{
  "label_smoothing": 0.1,
  "beta1": 0.95,
  "grad_clip": 1.0,
  "lr_schedule": "linear"
}
Rows from block 3 of a small sound classifier, named by matrix and row number. Each number is 200 + 40 x the weight over its row's rms, rounded and kept within 0 to 999. All counts start at 0.
After each channel's rows are labels from the 100 clips, of 14976, where the channel reaches its highest value: "lies over" is the class under the peak. Only what is clearly more common there than usual is listed. The data: phrases spoken by 400 fixed synthetic voices. In brackets: how many of the 100.
# conv: pointwise conv (model.blocks.3.conv.weight, 384x384x1), inputs 0-76

conv.295,129,225,180,170,202,78,169,205,189,155,176,121,187,233,209,131,256,186,184,144,197,166,239,207,107,215,157,207,132,128,218,181,293,221,259,164,192,193,187,232,150,231,215,118,188,182,199,230,255,270,188,166,188,199,210,142,168,183,199,295,180,139,169,174,150,241,161,247,248,177,228,209,258,182,194,226,196
lies over: /ɑ/ (32)

conv.367,178,265,211,265,167,185,224,229,185,183,217,181,262,144,176,181,230,205,173,205,166,209,156,255,180,285,162,245,123,229,235,240,207,233,215,145,144,295,245,191,187,222,165,193,176,135,195,178,219,239,173,216,224,230,228,130,184,143,158,165,211,148,176,209,213,153,173,115,236,291,146,206,163,225,178,198,229
lies over: /ɑ/ (26)

conv.164,157,205,163,201,232,155,247,239,205,172,188,208,136,183,167,247,163,253,187,203,130,197,239,121,177,149,188,169,223,195,172,138,213,210,210,176,214,148,176,280,266,208,185,194,107,247,203,189,193,235,249,210,236,200,249,196,180,233,150,187,229,297,200,138,256,223,233,211,235,214,159,261,205,132,246,235,220
lies over: /ɑ/ (29)

conv.274,165,297,213,281,149,245,184,190,193,189,214,239,201,269,183,232,152,213,263,195,179,197,162,192,159,181,217,158,144,209,136,185,227,173,206,182,232,251,159,136,189,204,201,211,198,185,229,278,206,204,159,162,182,201,219,242,181,196,204,217,204,174,160,233,153,198,156,184,129,163,157,141,230,121,158,215,217
lies over: /ɑ/ (37)

conv.255,222,210,182,185,237,220,172,249,170,248,120,194,169,197,206,221,186,159,230,216,237,159,185,170,179,189,217,229,203,162,145,167,182,300,217,168,229,203,164,186,251,169,189,153,251,214,264,178,183,208,216,201,177,201,267,207,199,186,187,181,199,173,176,124,142,187,197,188,219,239,212,176,164,214,76,229,278
lies over: /ɔ/ (27)

conv.48,162,121,260,191,191,195,201,196,175,291,221,206,228,218,160,232,219,175,232,218,203,285,197,181,125,228,200,218,225,110,173,196,234,210,271,169,222,233,132,206,178,247,314,228,220,257,118,174,203,204,156,129,193,245,144,170,169,167,204,191,269,234,218,155,211,196,200,246,184,155,111,195,158,172,210,200,184
lies over: /ɔ/ (29)

conv.198,223,197,267,204,191,144,189,202,272,188,136,255,247,219,222,205,230,297,171,187,178,106,215,227,176,209,159,277,154,251,151,251,213,204,182,142,187,206,235,182,200,199,265,260,153,202,127,216,200,201,223,189,231,222,148,245,225,147,152,259,154,177,167,187,241,148,235,216,237,259,183,171,203,227,117,236,168
lies over: /ɔ/ (25)

conv.31,224,182,164,192,214,148,151,213,230,127,199,155,221,139,135,142,126,235,275,176,253,290,186,246,166,183,244,168,158,200,258,176,238,232,184,196,183,285,219,243,96,199,255,279,197,168,220,181,185,210,270,182,277,229,251,183,171,151,229,220,238,207,211,210,215,149,159,225,197,218,107,230,237,152,206,178,191
lies over: /ɔ/ (36)

conv.249,183,246,252,194,174,177,233,235,284,246,199,180,245,148,302,185,190,187,199,161,279,170,232,187,178,199,129,227,204,212,174,196,213,177,274,236,188,248,191,226,207,245,243,179,168,187,215,165,233,180,146,245,159,187,230,330,168,64,237,187,249,197,163,111,179,295,214,176,213,248,178,169,262,166,199,234,223
lies over: /ɑ/ (31)

conv.269,230,244,190,219,203,149,148,260,177,123,209,220,201,241,143,161,182,228,174,248,177,214,215,191,188,233,231,196,172,285,221,225,149,194,181,115,169,159,174,171,151,117,170,240,151,224,88,190,188,277,288,258,146,202,210,232,191,227,137,221,169,202,162,173,200,159,129,213,194,186,213,250,195,193,231,117,199
lies over: /ɔ/ (38)

conv.3,161,259,264,177,182,161,187,159,141,241,143,247,248,222,195,129,195,184,211,163,236,159,224,135,168,210,193,230,156,244,220,259,144,196,173,189,245,212,166,196,205,180,200,144,225,265,158,176,233,243,188,241,182,231,159,124,131,243,202,207,177,238,297,190,208,187,228,244,202,188,114,172,194,263,167,244,156
lies over: /ɔ/ (26)

conv.262,207,168,219,219,170,261,161,218,179,186,163,130,217,175,223,274,174,180,122,180,201,186,145,214,234,212,291,244,219,195,268,178,153,176,238,117,270,222,214,163,148,161,233,198,172,180,149,232,182,218,237,187,202,187,191,222,114,189,218,165,203,160,218,180,216,189,208,221,141,167,186,247,141,251,191,161,230
lies over: /ɑ/ (29)

conv.383,240,184,262,173,135,194,158,119,279,152,254,195,186,192,270,65,141,225,163,157,259,136,195,206,191,163,220,158,206,183,140,182,214,241,262,133,223,303,217,176,187,198,214,169,187,188,194,235,173,144,184,210,225,281,267,208,159,209,286,238,157,153,114,235,231,263,198,206,257,147,173,194,217,201,188,207,228
lies over: /ɑ/ (26)

conv.47,207,141,156,252,181,169,163,205,188,214,183,147,227,205,203,176,160,153,252,247,218,151,132,217,173,252,175,195,237,170,224,154,240,219,223,233,186,203,163,225,184,232,230,196,222,188,203,237,179,122,179,201,229,121,227,180,222,134,226,175,204,200,174,262,204,149,224,170,217,253,104,197,227,191,211,271,186
lies over: /ɔ/ (25)

conv.185,160,157,258,202,113,227,238,165,196,191,113,225,174,225,157,162,224,224,144,231,133,239,230,158,216,211,212,179,191,247,242,165,215,170,190,221,200,216,183,274,174,235,201,218,191,147,240,167,174,188,165,194,197,180,173,199,169,206,227,202,188,190,152,205,123,186,128,151,241,213,115,134,209,220,206,220,221
lies over: /ɑ/ (28)

conv.18,227,154,220,140,188,157,118,237,183,165,163,193,253,216,167,195,228,215,178,221,200,97,162,130,234,174,234,211,195,220,199,207,184,199,228,217,286,146,163,175,173,205,187,178,196,167,130,182,198,270,201,219,177,249,166,113,231,243,189,199,199,181,176,148,133,132,138,200,279,227,272,240,162,205,239,177,210
lies over: /ɔ/ (42)

conv.120,193,195,271,234,209,211,206,177,195,145,265,187,270,279,202,107,162,198,168,180,183,186,246,288,229,202,187,196,308,199,182,197,227,264,206,199,143,203,193,207,178,266,150,224,180,240,162,208,207,167,226,168,156,181,240,276,185,200,187,195,168,239,161,194,221,205,162,249,262,189,152,233,195,240,192,145,274
lies over: /ɑ/ (30)

conv.308,268,199,154,205,234,229,188,147,187,115,206,140,214,245,191,148,195,186,126,164,167,132,146,143,145,237,186,200,187,170,218,244,248,194,232,126,168,194,229,101,300,183,308,151,235,158,172,208,155,125,220,135,235,196,186,141,135,182,186,230,204,249,194,154,189,193,158,183,216,183,229,199,161,190,197,154,175
lies over: /ɔ/ (45)

conv.126,228,231,267,194,171,248,149,157,158,242,213,195,132,171,246,144,168,182,174,189,114,182,212,211,203,184,207,187,208,230,240,258,179,200,186,163,227,152,208,173,217,199,233,185,146,150,169,160,222,174,193,206,222,220,216,188,191,140,217,181,111,136,271,189,234,196,205,161,152,144,192,198,162,179,136,188,232
lies over: /ɔ/ (33); /ɑ/ (29)

conv.272,185,155,278,251,196,187,180,189,202,225,126,243,107,254,245,198,107,202,151,164,166,246,114,149,252,287,193,165,188,159,254,165,176,253,239,197,210,207,211,174,206,241,228,212,181,193,180,151,180,241,163,200,155,212,240,188,181,195,196,161,215,172,250,203,261,211,235,161,176,225,266,112,243,244,205,168,201
lies over: /ɔ/ (34)

conv.61,198,109,240,227,206,189,225,213,135,256,193,146,194,236,202,220,196,148,196,224,177,205,156,184,172,190,256,230,115,207,218,211,228,161,164,194,160,204,184,235,169,271,279,299,249,196,168,123,207,202,164,166,180,198,220,244,235,230,221,249,195,126,169,203,150,143,206,285,194,213,179,134,190,204,186,210,234
lies over: /ɔ/ (30)

conv.166,201,171,201,241,201,166,174,200,177,146,164,213,272,256,172,225,148,165,215,208,210,138,137,206,281,198,202,227,170,256,259,209,177,212,161,215,137,238,240,166,212,228,166,220,117,239,158,181,197,195,172,182,226,206,198,177,176,189,175,211,220,155,176,212,108,176,225,207,177,163,215,162,179,224,191,149,132
lies over: /ɑ/ (35)

conv.50,205,193,255,202,134,115,215,206,213,230,209,180,173,130,195,183,191,146,159,146,180,202,196,231,82,177,186,210,182,135,194,208,169,236,204,163,254,160,220,211,160,283,200,259,216,200,170,163,209,202,152,167,233,236,228,168,216,154,163,201,241,265,212,191,197,200,237,201,256,226,230,206,206,164,168,231,175
lies over: /ɔ/ (36)

conv.192,313,206,271,146,196,111,200,187,222,179,112,214,220,188,163,277,207,254,258,236,175,220,206,156,202,225,194,162,219,251,166,256,199,188,197,201,246,184,244,282,211,204,162,131,178,221,178,180,152,247,204,172,283,193,168,237,212,176,254,242,234,306,241,207,286,195,240,223,143,171,187,203,254,194,250,139,267
lies over: /ɑ/ (33)

conv.14,200,199,229,143,157,179,107,158,168,223,243,247,250,259,103,189,222,197,163,197,255,219,261,202,149,155,199,192,204,178,191,189,206,169,162,232,233,165,202,197,134,148,188,149,155,258,194,185,195,126,142,255,163,176,205,265,211,202,190,219,179,146,181,264,181,170,199,159,306,167,235,264,210,168,196,227,212
lies over: /ɔ/ (28); /ɑ/ (25)

conv.81,212,314,271,238,254,181,182,300,177,173,208,194,209,175,172,157,192,177,207,256,270,143,165,268,149,233,142,111,206,209,209,314,216,111,190,158,200,177,263,235,233,216,184,189,205,223,175,201,225,199,224,160,174,190,194,158,179,242,209,234,167,198,224,224,231,224,299,210,170,154,221,221,176,170,227,176,194
lies over: /ɔ/ (25)

conv.169,181,116,150,156,153,219,135,239,177,256,147,195,304,258,214,242,195,168,286,181,332,216,192,210,177,189,199,221,200,227,268,206,170,171,165,222,164,240,266,167,180,237,196,177,170,189,204,171,189,238,152,190,118,188,201,210,202,195,224,175,222,155,187,169,161,241,164,164,110,198,180,176,250,136,232,238,198
lies over: /ɑ/ (28); /ɔ/ (25)

conv.310,231,189,217,157,124,210,224,204,176,188,197,241,211,131,250,142,159,149,204,221,149,185,190,156,291,259,136,195,184,145,245,226,177,276,238,218,163,182,197,143,213,206,185,188,272,200,192,194,156,251,243,235,204,201,205,169,244,239,171,203,151,181,138,279,186,241,176,228,249,215,169,234,213,187,244,193,197
lies over: /ɔ/ (29)

conv.334,236,238,228,177,108,189,146,252,182,179,195,147,211,184,237,110,191,189,199,201,167,194,238,221,195,192,213,180,246,249,231,165,238,209,215,177,156,225,182,229,156,210,222,181,172,140,267,168,209,165,165,151,111,232,190,155,130,190,234,209,181,148,165,178,262,136,154,255,170,195,196,208,281,193,143,211,109
lies over: /ɑ/ (26)

conv.146,277,156,216,160,188,295,162,226,258,110,231,210,208,183,231,192,161,184,184,265,173,266,154,248,190,254,191,225,197,152,212,241,187,177,183,211,156,208,141,97,183,228,286,135,213,257,222,222,183,183,243,128,212,309,247,139,210,170,184,209,197,181,187,218,195,218,216,173,151,213,211,164,101,172,190,244,201
lies over: /ɑ/ (25)

conv.65,190,158,304,194,205,223,166,201,232,301,163,200,143,154,268,162,203,138,186,241,243,210,198,171,112,267,153,211,251,128,202,201,192,205,260,250,256,168,185,243,154,202,224,180,169,155,187,216,190,207,257,167,183,232,184,205,200,194,203,242,173,204,201,216,180,201,185,214,235,172,169,208,221,184,186,288,238
lies over: /ɔ/ (29)

conv.91,225,252,265,219,205,246,167,220,160,217,183,223,238,210,178,181,177,180,262,272,241,210,231,189,208,207,262,164,195,216,224,227,151,229,234,221,179,157,148,147,117,249,170,207,158,206,178,159,159,195,146,165,166,151,227,203,226,206,192,201,219,189,200,142,213,151,256,220,263,170,250,160,286,175,249,186,228
lies over: /ɔ/ (26)

conv.229,231,211,166,162,98,185,212,274,196,205,109,231,229,254,205,155,198,259,195,235,154,204,210,210,254,205,165,173,243,260,266,214,188,114,169,193,200,199,216,213,183,229,222,169,205,259,178,172,188,169,232,221,264,169,174,132,261,206,239,204,237,99,172,185,222,165,214,162,236,257,131,164,256,228,213,198,267
lies over: /ɔ/ (30)

conv.242,163,197,176,177,200,182,187,179,135,270,193,258,207,213,235,197,209,217,167,192,207,254,202,189,185,191,204,201,134,178,217,234,194,151,190,222,192,198,235,231,254,279,163,307,224,216,178,269,241,161,191,227,152,166,162,213,235,140,249,192,113,156,220,237,156,190,261,224,234,249,189,138,249,202,194,204,195
lies over: /ɔ/ (27)

conv.66,145,237,232,194,169,217,206,208,192,125,114,202,196,203,239,143,219,238,175,211,228,176,155,207,181,224,169,161,161,165,215,223,232,246,129,191,144,137,224,161,224,180,244,184,157,184,255,174,224,208,177,220,117,203,246,216,228,223,198,259,219,216,275,192,197,303,204,263,217,257,246,188,240,173,111,191,176
lies over: /i/ (25)

conv.36,150,208,201,176,223,206,191,193,221,173,200,186,160,188,170,166,236,201,194,240,153,222,208,232,169,214,214,127,190,157,237,196,162,300,208,191,209,210,209,196,203,141,167,260,222,158,247,249,221,174,192,175,279,141,233,203,240,188,134,206,230,178,224,123,146,113,192,163,315,181,163,200,257,161,208,190,175
lies over: /ɔ/ (33)

conv.304,257,199,300,150,204,175,210,161,196,233,228,199,102,174,331,234,150,255,184,201,172,178,218,162,182,153,186,215,211,165,220,156,124,255,202,195,163,191,184,165,265,203,142,199,222,237,183,181,271,166,182,113,191,175,172,167,171,182,188,182,95,158,204,228,176,183,157,243,231,238,155,294,173,164,206,243,208
lies over: /ɔ/ (28); /ɑ/ (25)

conv.213,125,233,153,216,176,156,196,123,160,144,155,162,192,134,250,205,169,206,201,187,302,182,200,226,159,172,206,186,177,173,272,181,208,178,189,195,175,230,207,191,299,194,190,221,204,223,245,207,247,170,165,238,272,222,236,204,170,177,183,283,161,222,178,194,254,207,214,213,290,191,155,201,216,219,188,242,211
lies over: /ɔ/ (37)

conv.57,125,191,276,124,230,198,151,222,168,291,217,152,251,174,199,183,203,262,112,197,213,184,204,181,164,200,219,156,248,192,236,246,174,275,199,190,228,206,188,219,190,185,153,214,168,245,234,178,204,225,179,210,191,187,167,223,234,103,224,199,147,198,229,157,150,205,273,225,245,206,219,170,216,202,173,128,180
lies over: /ɔ/ (31)

conv.132,217,184,210,184,163,227,130,231,186,175,271,171,199,161,240,163,256,159,186,156,131,203,184,196,135,188,220,259,250,171,180,207,224,239,212,162,198,176,175,248,283,191,286,202,163,171,181,287,171,152,189,190,230,212,189,183,233,171,125,190,146,220,200,179,219,112,266,246,111,266,215,183,194,216,251,199,244
lies over: /ɔ/ (27)

conv.209,239,225,214,224,201,223,203,236,193,176,236,179,123,197,209,167,183,248,224,294,143,196,196,171,176,215,194,222,248,206,253,215,157,219,169,178,185,140,224,189,191,153,274,184,189,285,182,150,235,256,208,182,242,197,175,188,258,182,264,220,180,130,245,242,171,164,173,209,173,208,168,166,255,182,199,249,210
lies over: /ɔ/ (26)

conv.257,157,217,252,128,184,204,199,119,155,167,198,177,101,107,241,193,155,269,195,204,144,189,186,164,308,159,207,174,163,132,154,159,174,205,158,263,202,235,167,109,192,249,161,206,220,197,176,189,156,160,197,206,203,256,191,252,312,204,190,217,205,143,171,263,272,161,168,145,161,187,202,169,225,190,116,128,207
lies over: /ɑ/ (31)

conv.138,165,182,228,200,193,201,142,189,239,177,155,234,193,176,128,228,171,180,180,264,161,288,241,165,210,170,142,252,216,195,160,220,195,191,252,201,212,167,239,200,303,221,208,270,201,155,151,191,161,186,140,130,204,177,229,208,134,154,190,171,203,245,158,226,239,168,201,216,161,155,143,223,263,201,232,183,278
lies over: /ɔ/ (27)

conv.253,268,223,131,207,199,210,177,141,187,223,205,184,210,244,215,218,217,275,207,283,173,204,249,190,173,184,263,174,225,166,185,259,236,247,154,237,142,193,198,204,291,183,215,196,152,233,136,153,258,176,165,167,200,171,207,154,153,282,188,182,200,184,261,212,220,208,238,264,178,308,197,144,180,215,229,172,125
lies over: /ɔ/ (26)

conv.325,247,202,269,199,133,244,201,230,218,312,244,197,161,161,181,182,167,220,186,178,169,183,149,208,152,149,196,104,211,177,222,183,198,173,194,207,192,184,202,228,215,162,156,211,220,241,153,163,249,253,123,194,225,158,156,169,130,201,193,194,258,140,160,252,226,159,166,179,162,256,157,188,141,182,205,172,173
lies over: /ɑ/ (27)

conv.183,191,206,247,256,212,188,263,190,266,216,105,252,239,222,183,141,195,213,208,182,178,168,185,259,258,208,176,193,139,211,210,160,205,172,106,191,212,168,304,128,225,220,185,124,184,163,231,234,246,187,247,204,233,159,151,234,183,131,221,148,147,211,242,205,274,199,269,197,274,134,196,220,188,159,184,144,214
lies over: /ɑ/ (38)

conv.322,255,185,168,170,129,228,197,128,170,177,243,138,265,274,228,217,224,215,158,264,133,277,208,262,207,300,195,143,177,196,253,212,236,266,159,196,184,135,171,213,231,217,159,184,158,260,181,187,150,226,148,137,275,191,221,203,217,231,202,229,195,275,206,117,178,220,148,260,227,224,265,166,134,191,206,202,185
lies over: /ɔ/ (36)

conv.175,238,236,232,134,166,231,180,194,151,178,227,190,197,184,174,172,223,291,213,127,204,139,157,256,144,169,377,204,186,126,146,173,208,251,206,168,149,259,195,159,213,148,195,151,186,190,176,252,233,210,220,196,208,169,204,207,184,146,195,185,214,232,139,259,196,148,238,192,209,195,196,215,232,190,220,110,249
lies over: /ɔ/ (29)

conv.199,188,229,172,210,120,177,244,132,183,177,163,204,223,235,225,172,226,160,142,212,152,141,165,176,175,172,277,207,245,179,193,228,207,227,196,166,207,202,182,231,198,181,256,215,208,179,203,221,221,226,221,181,235,189,250,149,173,258,200,219,168,177,219,173,161,243,368,183,234,246,146,163,224,155,233,210,267
lies over: /ɑ/ (25)

conv.51,176,176,227,279,162,189,149,218,193,191,220,235,157,250,167,200,176,241,155,190,166,130,218,203,157,209,203,221,254,235,174,204,179,178,196,129,154,202,138,170,210,216,173,224,255,125,148,193,239,218,193,185,266,167,252,249,179,185,239,154,239,240,161,212,174,135,162,207,273,230,256,129,162,285,167,174,157
lies over: /ɔ/ (27)

conv.366,242,134,184,173,192,199,166,176,159,177,185,135,159,154,206,184,202,208,227,168,236,218,169,249,183,203,231,203,229,198,127,214,232,135,234,253,162,231,165,128,214,210,213,223,225,226,228,284,232,173,175,162,164,162,234,223,174,211,166,208,221,251,186,183,244,195,197,209,119,226,215,275,186,191,178,212,202
lies over: /ɔ/ (25)

conv.4,270,193,208,185,204,171,184,186,153,173,148,191,163,192,184,213,137,198,115,166,274,251,219,308,236,223,154,246,254,201,193,198,225,209,200,235,208,205,247,183,227,196,236,223,246,228,186,227,168,230,225,186,181,171,202,242,254,223,171,160,176,154,182,209,189,118,177,155,134,215,219,136,240,103,236,224,185
lies over: /ɔ/ (46)

conv.350,203,156,287,203,168,177,203,138,184,201,165,170,298,164,206,208,212,197,174,180,177,186,184,235,181,200,242,212,223,184,207,210,262,218,158,244,213,160,192,188,252,217,266,225,175,208,200,267,189,124,247,187,154,212,174,205,112,123,267,261,171,204,200,178,183,125,198,175,219,169,144,207,208,171,202,211,142
lies over: /ɔ/ (40)